Weights of a small encoder-decoder image transcriber: encoder activation gelu.
Rows from block 3 of the text decoder of a small encoder-decoder image transcriber, named by matrix and row number. Rows with one number belong to one neuron. Each number is 128 + 32 x the weight over its row's rms, rounded and kept within 0 to 255. All counts start at 0. Numbers have three digits each. After the name is the row's rms in percent of the matrix's.
After each neuron's rows are labels from the 100 texts, of 14976, where the neuron reaches its highest value: "tokens" is the input token at the peak. Only what is clearly more common there than usual is listed. The data: analogue clock faces.
# fc1: MLP up (decoder.blocks.3.mlp.fc1.weight, 1280x320), inputs 108-134
# fc2: MLP down (decoder.blocks.3.mlp.fc2.weight, 320x1280, transposed), outputs 108-134

fc1.753 096:102171152120113089127084173176113135172179121072089077062092131114144132105072094
fc2.753 096:126122114138148105131101135178097216189158156146015154082115207151112126135090103
tokens: "8"; "9"

fc1.509 112:119114118123168074131126171106035100131058103107109127106115134094119171097081121
fc2.509 098:153073134162147118100100130128091201209098141160028144104138133136119149139109133
tokens: "7"; "1"

fc1.363 098:165166143208132061145132109128169160165151086158116193186100126178154119134152093
fc2.363 103:140180165108126117146092147186100149081167184139129100130109117100094185114169072
tokens: "7"

fc1.618 104:128193179122116167127178073132100083127130132139122148156105110133171109139123148
fc2.618 092:177081134136123149078112211203094122095159111168096126171130117122119103104138128
tokens: "5"

fc1.198 109:143103116168106117129149140136129120097142154123087124098140150156138148148100167
fc2.198 102:113113165129130075182167163077112181193162141156093126178118098137122127122015117
tokens: "<end>"; "8"; "9"; "7"

fc1.172 104:118093136114100101088132120132120144155088134117136178076066131157148126096098158
fc2.172 092:106131153088141085118172064073147082129110077131188137170150127158127119119099159
tokens: "<end>"; "0"

fc1.627 107:051111142184149156042133085127170117162162147173162211118079205096115138123157113
fc2.627 100:132082196096156091201114122136105162226109137094028105165109127118086107121112155
tokens: "3"

fc1.484 086:162094167124116122118093170126112107114138091123067181143159116198130094094154139
fc2.484 079:078083195181098147118089097104173187093104109130201071150134072162138142169088146
tokens: "4"; "5"

fc1.504 117:141116139136154151120112125114147144113116141121095131110059159064135108212140138
fc2.504 099:169102109177150138149094115155135190203127128178049143150116152093129134174145101
tokens: "3"; "0"

fc1.408 105:101132144146178127130159079130123165191129131128143140122133109073204095136160079
fc2.408 104:109166122059167126109174145064137122048129105167179156168189117120093071156196145
tokens: "5"

fc1.523 093:105129077159115127148114127132112134107122092092126108131128147130093122129140143
fc2.523 090:102107183126141116106166147100157143185161164108218065060130117222078112142113135
tokens: "2"; "5"

fc1.9 096:080079097116140177139133105144156113104164153105097126097071094107136091168117116
fc2.9 093:184132127156128119143107136174084114120085078110130092131137153077147202096149171
tokens: "7"; "0"; "3"

fc1.592 089:181101121133187078165136145098168164172122126131102074094151099110167131105215145
fc2.592 095:106151183129132140149172150120166061110119155140255116145169115151110149150180177
tokens: "2"; "5"

fc1.71 102:133093122089110142108085090135123140139134131161104199113136144151133125157145169
fc2.71 086:107133135127121068126096130142139150207113139180077098150076135214141110091104117
tokens: "0"; "3"

fc1.661 112:104115132165132081151131159212078142120122147149160135047161158135111172087086108
fc2.661 096:190063128126149113094096134124077215149116112118035143173086159149106103120078156
tokens: "9"; "0"

fc1.14 098:142198153140158148137142120139082144146109126190105153100101155145085107143124115
fc2.14 089:150076126104129152110116124179106166145118145174030082163154138115133152118116132
tokens: "0"; "9"; "7"

fc1.236 101:119160109129116155135159118119088132078103099158134088132112128116118135122142088
fc2.236 100:167141141125161115136126129187122205161114123106108129095093123103136174127100126
tokens: "0"

fc1.747 108:130173144083109170164150115084056126159170113172116092122135107101119148149153132
fc2.747 108:141163215129181157129127131104155152227113176150192109112127133133168159127104116
tokens: "2"; "1"; "5"

fc1.630 097:104093137157111108114144160133074158135167133142103162129112209128205128059099111
fc2.630 089:090116095108140108113123136102104113072090105157176206143112141131095112082066066
tokens: "5"; "0"; "4"; "7"

fc1.107 099:110106151115198144112146096193107156136137150178110173120148151107109112105157110
fc2.107 100:144163085091151112171083123181087194221135121148116190163128094120160108140078112
tokens: "0"; "3"

fc1.212 101:111099080115087160123166117062177114094109161156081141100109101134120105184054124
fc2.212 104:116114121056147147165126127108161124064060076126127112183096058103143118182084135
tokens: "3"; "4"

fc1.583 100:191097096163110112105116160131123132167090092081115107110084082080147193142129123
fc2.583 106:194095159162167095127091153134118227186127155158053171133111094115112156172103101
tokens: "7"; "0"

fc1.621 096:081125102137116114107122090060143089076164143144153158128089160099125092115091179
fc2.621 092:122098108135174138147137134140187103100052112116176167145081131116083065129125078
tokens: "0"; "3"

fc1.76 096:139098128177129129136051155129158175102122095064074152121083090113184123146121116
fc2.76 100:148143143110097135134109106136080139110145110140156162130069113138049116106141086
tokens: ":"

fc1.33 101:098124164107174113155071138091095147155167084139050144103063105207156149158047134
fc2.33 093:192083128180093145125112159185088104117156165202037115141139168132126134139091154
tokens: "7"; "2"

fc1.571 096:160168165107184101133121095155100158165096134135076159162152184196079120122148130
fc2.571 101:109132124130144166174053149194104147096082173170103116175100157067185131099165143
tokens: "0"; "3"; "2"

fc1.118 097:123158126134101074150118171133108070181083094122103096129138110115114102108137116
fc2.118 103:112112128102094127093149123118134142060170150099242085075097137104152175162191118
tokens: "5"; "4"

fc1.122 095:125095103112105147117207101159118109161131134128086102171154122138159089197120097
fc2.122 102:165158181132111109114190084053126097115125148126104107151199122092101136123134103
tokens: "0"

fc1.656 098:115093131154152169115153092130160124141089104157110123112121124101136113179117138
fc2.656 093:180124101049144139178115156137124112116122114122236122116105121125162093112180142
tokens: "3"; "5"; "4"; "0"

fc1.4 112:086093118142153072157117090157120075104116133080107116074118153091116150113129092
fc2.4 089:141157093183142099149111154161153232221125151147033127118092121160071077133079140
tokens: "4"

fc1.246 107:135139086092168138124074135141167151172141110116099064110139126221177087154132121
fc2.246 118:157111192127159126166150155076123124190148138081186114176138059095161145109070118
tokens: "0"; "6"

fc1.336 104:119076048132104084122146111156148096093110111114168174104136142056112140145084093
fc2.336 096:118095114138150088144098134083130180226123136169043121154117175176114115126046136
tokens: "4"; ":"

fc1.440 100:096105106121133107144104091102208104145117158143121132131111093151111148205178125
fc2.440 092:103046140147078144107145192159112121080148130168153102103104112112095111106126083
tokens: "2"; "5"

fc1.700 105:140127158108142149129110050103108168209192140147134140111118142167134134120093091
fc2.700 131:133134178128158120175123135109086168242141138154131108139119078154131172113045142
tokens: "0"; "3"; "9"

fc1.131 100:064071114168152129066106087136110139149163104176103170124114111092193099090089091
fc2.131 095:082113089072142114158131210094137098136122123139214154162084101094164098154131091
tokens: "5"

fc1.631 102:114113144130117104153142151181087112129120158152115088096099141134140163107125116
fc2.631 100:128125120186129118125135120163088183153121143117106184099131221128084107157103138
tokens: "9"; "4"; "6"

fc1.29 104:181185103192178100150182112168151089097140187140124176101123088121088113126150135
fc2.29 087:176073099095148115144145098071153142139132065158133078152116088160115121083150142
tokens: "2"; "3"; "4"

fc1.373 102:164224100115103129087161109129074123175148110144121177081131154144122135130112092
fc2.373 102:104153150085100155140107109121123177106114110113143150220139109035129168095185208
tokens: "2"

fc1.34 101:143100094105118140112148116085140091100151123102108107138096110081112109124141142
fc2.34 104:152116113182154144166140123115150213202153148105040163158120139089136082088128106
tokens: "7"; "1"; "8"

fc1.446 097:138103142122135129125125122170141208100169113149123204140111120164150100116088113
fc2.446 098:177158145103116118136086132092136095133112130114160154152227131116100089118152099
tokens: "0"

fc1.497 100:148132091165099126174140118096074108133077132114068129090070086120143105099140178
fc2.497 085:161117143138156096148093170116093209220139162168028159124108116156077101111055155
tokens: "5"; "2"

fc1.135 103:136158121184124092121164164097115141171107146151124117142135092179083121081141081
fc2.135 110:115113112127102150130150101099106054098157118150255126142165097153083113104158156
tokens: "3"; "2"

fc1.110 098:142206122076127112080142157166157156168109046173128125083092194078117154130089130
fc2.110 110:123128062108110157135110159151080145037146099133131172157157124085143144082218097
tokens: "2"; "5"

fc1.492 114:125144195104190116145102114086063137140156110150121115166096105180167146142074087
fc2.492 145:138158197102173129152139146111067182213145157141153086146108053159130175106051168
tokens: "7"; "4"

fc1.378 100:111102174132139134151078108134121097128099095081144101120081117128132112144092100
fc2.378 095:150097199129152119091155125106110163181106148115110110111096126094142109164100089
tokens: "9"; "1"

fc1.709 102:093178177126107097118130125093160135139128102146104167150149130164173156132068135
fc2.709 105:085090147165112198136098202176106105117150150174067143169046105101150128112111101
tokens: "5"; "2"

fc1.380 101:127166093114201102108124108165130101139160092154069148159137103177119074174126150
fc2.380 103:163138175138109077096098143135083166137118131150058173089157199117093091133118093
tokens: "6"; "7"

fc1.483 101:163129151156136089141125088147100127164128107127103098087107141189145151129178199
fc2.483 105:166119116191116126115130181128146144146139094158079117115118102191106150133092084
tokens: "1"; "4"

fc1.706 102:128158122145162064123154135176103171183120080145094143130158144158114070133091103
fc2.706 102:125121155091151138137139112116105040110109091123234129172191138110066105093203132
tokens: "1"; "0"

fc1.648 092:105166168136143184050137126119114170136149138131097168122121109142157079092125155
fc2.648 094:124140134121153136154132138163105118068129116133142157181157157123131139072219148
tokens: "5"; "2"

fc1.285 091:051117086181130083120147113165158129114149180201109128144101167106174131159092119
fc2.285 087:121112150121140085136120118182145118189095141101126093157100125173103128084046103
tokens: "0"; "7"

fc1.106 110:147132111156125140138067158133145146159172076104093124103119118156143152146120108
fc2.106 111:156148135145097107149155138109106181211131121133097143124115120175109142116066131
tokens: "3"; "0"

fc1.8 110:144157172164179079112119099110118126115108092104139149088098155142126064112117136
fc2.8 103:123126186157078125146145118157090102197085126109123155104174099091113108129086139
tokens: "5"; "1"; "2"

fc1.239 099:095159143157184167117138101106121087122175074139134169113143167181185137071134135
fc2.239 086:135149151155128152157126170157100126120136115105111089174125094083122127132206160
tokens: "5"

fc1.712 099:123075102203139099103119079148117137119094113130121177146109098128068116177102158
fc2.712 100:163077119155093088111116162123108155137103127139119137161140094093169156065121100
tokens: "7"

fc1.438 108:095153159115092165091134041193166125161111140136117119167152137079158102082156125
fc2.438 097:096100160086127090112137128141136182131144117119108153134150164140072079171155158
tokens: "3"; "0"

fc1.387 105:141107163114130116140128113176126145156165146109101108166151150135139175181136142
fc2.387 091:115081155115188188127125162124122128165102097130077137134203114133122101210080156
tokens: "3"

fc1.287 101:067109161155122076162106125148126118056134153130126074068150177158093121126100120
fc2.287 094:118142123113120079108114119136122215185154105161004145167131194162076120126094160
tokens: "9"; "6"

fc1.495 100:177177176122135112101084101162169121122160103119095161136122111163124116131111116
fc2.495 105:108171138095141115130097168119108168072142135162110152117142157137098192090156144
tokens: "7"; "6"

fc1.290 105:160132132109166125076118149173136151136199147202106200097144168161145125068122098
fc2.290 099:136135185122192140166089110125153116113126063124105104148178142119182073110177155
tokens: "3"; "0"

fc1.140 104:112127097141142117165144129090194088176118145106138149069147213124084110137109173
fc2.140 103:155097120113157127106129084093092216172135117194104126143150080078098085117152138
tokens: "4"; "0"

fc1.115 090:114094099143125102081104050153148161149116165097117178110072082127119109158138147
fc2.115 087:122103131150121119169109153137120151197132110152058192154105171189105135126067187
tokens: "2"; "3"

fc1.97 098:138146071164212167129114111142146131141133125182085181090135115150120143088138151
fc2.97 091:077105137117152124130128123121140069162096085141181135142205102119097087122159116
tokens: "2"

fc1.2 107:127087086133186084145175167092163102108161150130170061077054160181215104140152153
fc2.2 103:157145140122123140125116129141098105175180180154156106115143123103075155114086154
tokens: "4"; "2"

fc1.142 099:123103155115206081129114216155130189155139145106122099105210144068167129122123070
fc2.142 113:078138173085137079138220103104120141128072146105255170177148109147161187110111121
tokens: "2"; "5"

fc1.266 093:127051140110095090182178098092207115133174150114127125088071151136066160076035150
fc2.266 106:118135093120107159129155141105116065085077121109235123126145096130108104150162134
tokens: "0"; "5"; "4"

fc1.556 093:136145107146139148111123115159090184129169138122154161120112167125141154136127110
fc2.556 097:114144090135126140123079156169098103072108102185186158135117147173121112160206150
tokens: "0"; "1"

fc1.130 099:090102122121142123109126126198131171177212136124155152110102145141189120093142067
fc2.130 112:068165145099158158112110124197118183095100165133117092089126102133196180137113140
tokens: "4"

fc1.674 096:129147136140080096130101095187094068148146148126138173129143100139152082106096085
fc2.674 094:072125141103126129132090115097131138146118067107183134137168130129122124144218150
tokens: "4"; "5"

fc1.123 102:122126170093145122144139087098077135134189109129130166149119071065081112120185158
fc2.123 095:153129137200102113160127105180133208190147154096036133106123166148131098129080116
tokens: "9"; "3"; "6"

fc1.642 101:128114095130144123119132101155109108079183148090097171131112145085155135084109140
fc2.642 093:114092130129121092133123170150118188206087089168030093096119114142136107111147119
tokens: "1"; "3"

fc1.413 092:068142139119120189139103058120124114193176130154118111137145143169176143100077125
fc2.413 096:067155117145132183169102128195090090135132130133152142126106113082141118153211125
tokens: "2"; "5"

fc1.353 109:199120065156150108190123085142156124121144098102106145069125129108129144184124118
fc2.353 091:123119149165172134098135117162138227155146173141007191112120220074053103152085111
tokens: "9"; "1"

fc1.414 102:098132113142092109152117117159113204105171134113083146155100148130127106125055113
fc2.414 111:131152129110087086156144074155076127127137092129117131097132133157115115124176151
tokens: ":"

fc1.558 095:122099138132160158107185125141096170140098159103092174100165114112164186093085080
fc2.558 095:122180106125114131094157147100115116168127161121101150177115179126088161153108223
tokens: "4"; "1"; "3"

fc1.539 107:079138134150083153135122131106134193161123125021163153121123098122204099121115114
fc2.539 106:147076192117154110092111108098099075144129104152154117141108121162104156165087134
tokens: "4"; "1"

fc1.248 112:131101125150157137091142115108093107148145145119142111129195112138144108164100077
fc2.248 108:157123138092156127124155185110090184219110125182101111167113098139085131162100150
tokens: "0"

fc1.548 107:096083165123090111144136139082153176060142134039098160130116131133124128133086072
fc2.548 097:112143140070138134126096137197186117210121116151024196126114117163131128119150103
tokens: "2"; "5"

fc1.31 100:189155140119181136142078107108133121141141161184098186097131111137119154167101051
fc2.31 118:175148164145160130144120153103095178226132170148120117153122064153163171131025150
tokens: "3"; "4"; "7"; "8"

fc1.314 107:097137097084182113128045129137148188133155174053147145119131098147105138132080081
fc2.314 090:136193167128063148126165118181016178168157105132078205097160135118125059064137111
tokens: ":"

fc1.342 104:138090049177137137101140142118136141168091098121107106094133139113114094122086185
fc2.342 091:085112161112141124163139155168113123190167144140132179087100155146127079122092123
tokens: "3"; "0"

fc1.281 104:091146099109113139152147131174096124147150075108091127105144145159100091137149046
fc2.281 101:133122077146119124139114147079123123145090110161111125138090146104120164123065127
tokens: "6"

fc1.739 108:127132144064174073111126186157200136135112105089145150128115143192114052120138092
fc2.739 112:166155136166100141124186102039152201109066152038093152163192107125137168090143178
tokens: "2"

fc1.40 102:118104180074144087126089100189165175133136130078105123118112140146144171159148088
fc2.40 093:145084056188110095150127133179125171190112102153079176190144119125109097117095103
tokens: "7"; "3"

fc1.80 099:141109116071150140117178179138123156118124139140114150122141149149123099090163076
fc2.80 098:109176124119170073132142105073144148102092088149173109150167091136155158126136154
tokens: "4"; "5"

fc1.393 097:073088171168128139148131140044123124139149116153118070114116163169163101091132088
fc2.393 098:131091170103182157107156118130082161111118144112166095088131151142131133118082208
tokens: "5"

fc1.15 105:156186113165125076153099119106196141183156123109118178103103071114067164142153145
fc2.15 091:132143185116159141103093146124101143047116092065081123182184165085191071146103120
tokens: "2"; "5"

fc1.472 093:133167114130174098165092133102095117168149115149125158141136139134097126107113173
fc2.472 079:094102175120141125134201125137135181142141153142193071053101123185105117176148169
tokens: "5"; "4"

fc1.18 099:153076140136137165149152061130142084104129145168129098091113076145098131101105143
fc2.18 098:087127099068073140139123117134144094092111078127154121142146121125123146121132110
tokens: "3"; "0"

fc1.532 098:144112108130092151130087114099071112180113177101147097101123098108140094107161108
fc2.532 112:134149137168167146150137101125155101094161122115253129201131092121136184120162154
tokens: "4"

fc1.766 093:171091165140139125071190111162104147121171062167133147131103134155080082166143100
fc2.766 096:139127139105150197113105110078118127109111040115152137128175127094052052137255163
tokens: "3"; "0"

fc1.675 098:140156175079216061088106157144129152130092101062139129094112163105183093115119124
fc2.675 096:083150134114109132137139118172083168210175106131070146121146156180120159133097107
tokens: "4"; "3"; "6"

fc1.396 108:080081130152156085139114146100171148105192131063137171117143127118078117130146126
fc2.396 107:175097170134144129129193143132114080194107137090096114088088143160091092140100048
tokens: "2"

fc1.430 094:139123156150163102145139090083119139150126135136107173086099131103141142128113116
fc2.430 099:051176182078116120168129133115107050095109033136195132183137121107094101134220135
tokens: "4"; "1"

fc1.651 097:137103133106175135098150105103236127123053144168147121069117127110112109143085099
fc2.651 088:123099146124119093166161206069149088147145154166177138138114096128141102106095089
tokens: "5"; "2"

fc1.311 093:161043076156101154144156138134146127139111141134135088104136116170114094166114103
fc2.311 093:182116146078095083151104116052130089094120135143186127153122116119130138117118133
tokens: "2"; "8"; "3"; "4"

fc1.599 103:196043110176174102123154143164080070167115099093126105083086091133116116162097141
fc2.599 103:193084094087148126104155113126125192135153133136085187130130130131112154125098126
tokens: "3"; "0"; "6"

fc1.204 102:139130167109119109142124166163181110115220123140094128147109104165103096105128155
fc2.204 093:201128133114167106139103106174131136124087124140050104145112176194139094122135120
tokens: "7"; "3"

fc1.725 097:078134156137182121138160192153073123133165126113110086091156161182144106170189122
fc2.725 090:166134175095197126103160136081148143194126106107150149168156109114140149118065113
tokens: "5"; "2"

fc1.364 105:153119091100120159122095155093065153133172161101144033111112130138143084107113133
fc2.364 101:079127180124166143141145120125093188122104180110107106070084172118099127148101138
tokens: "2"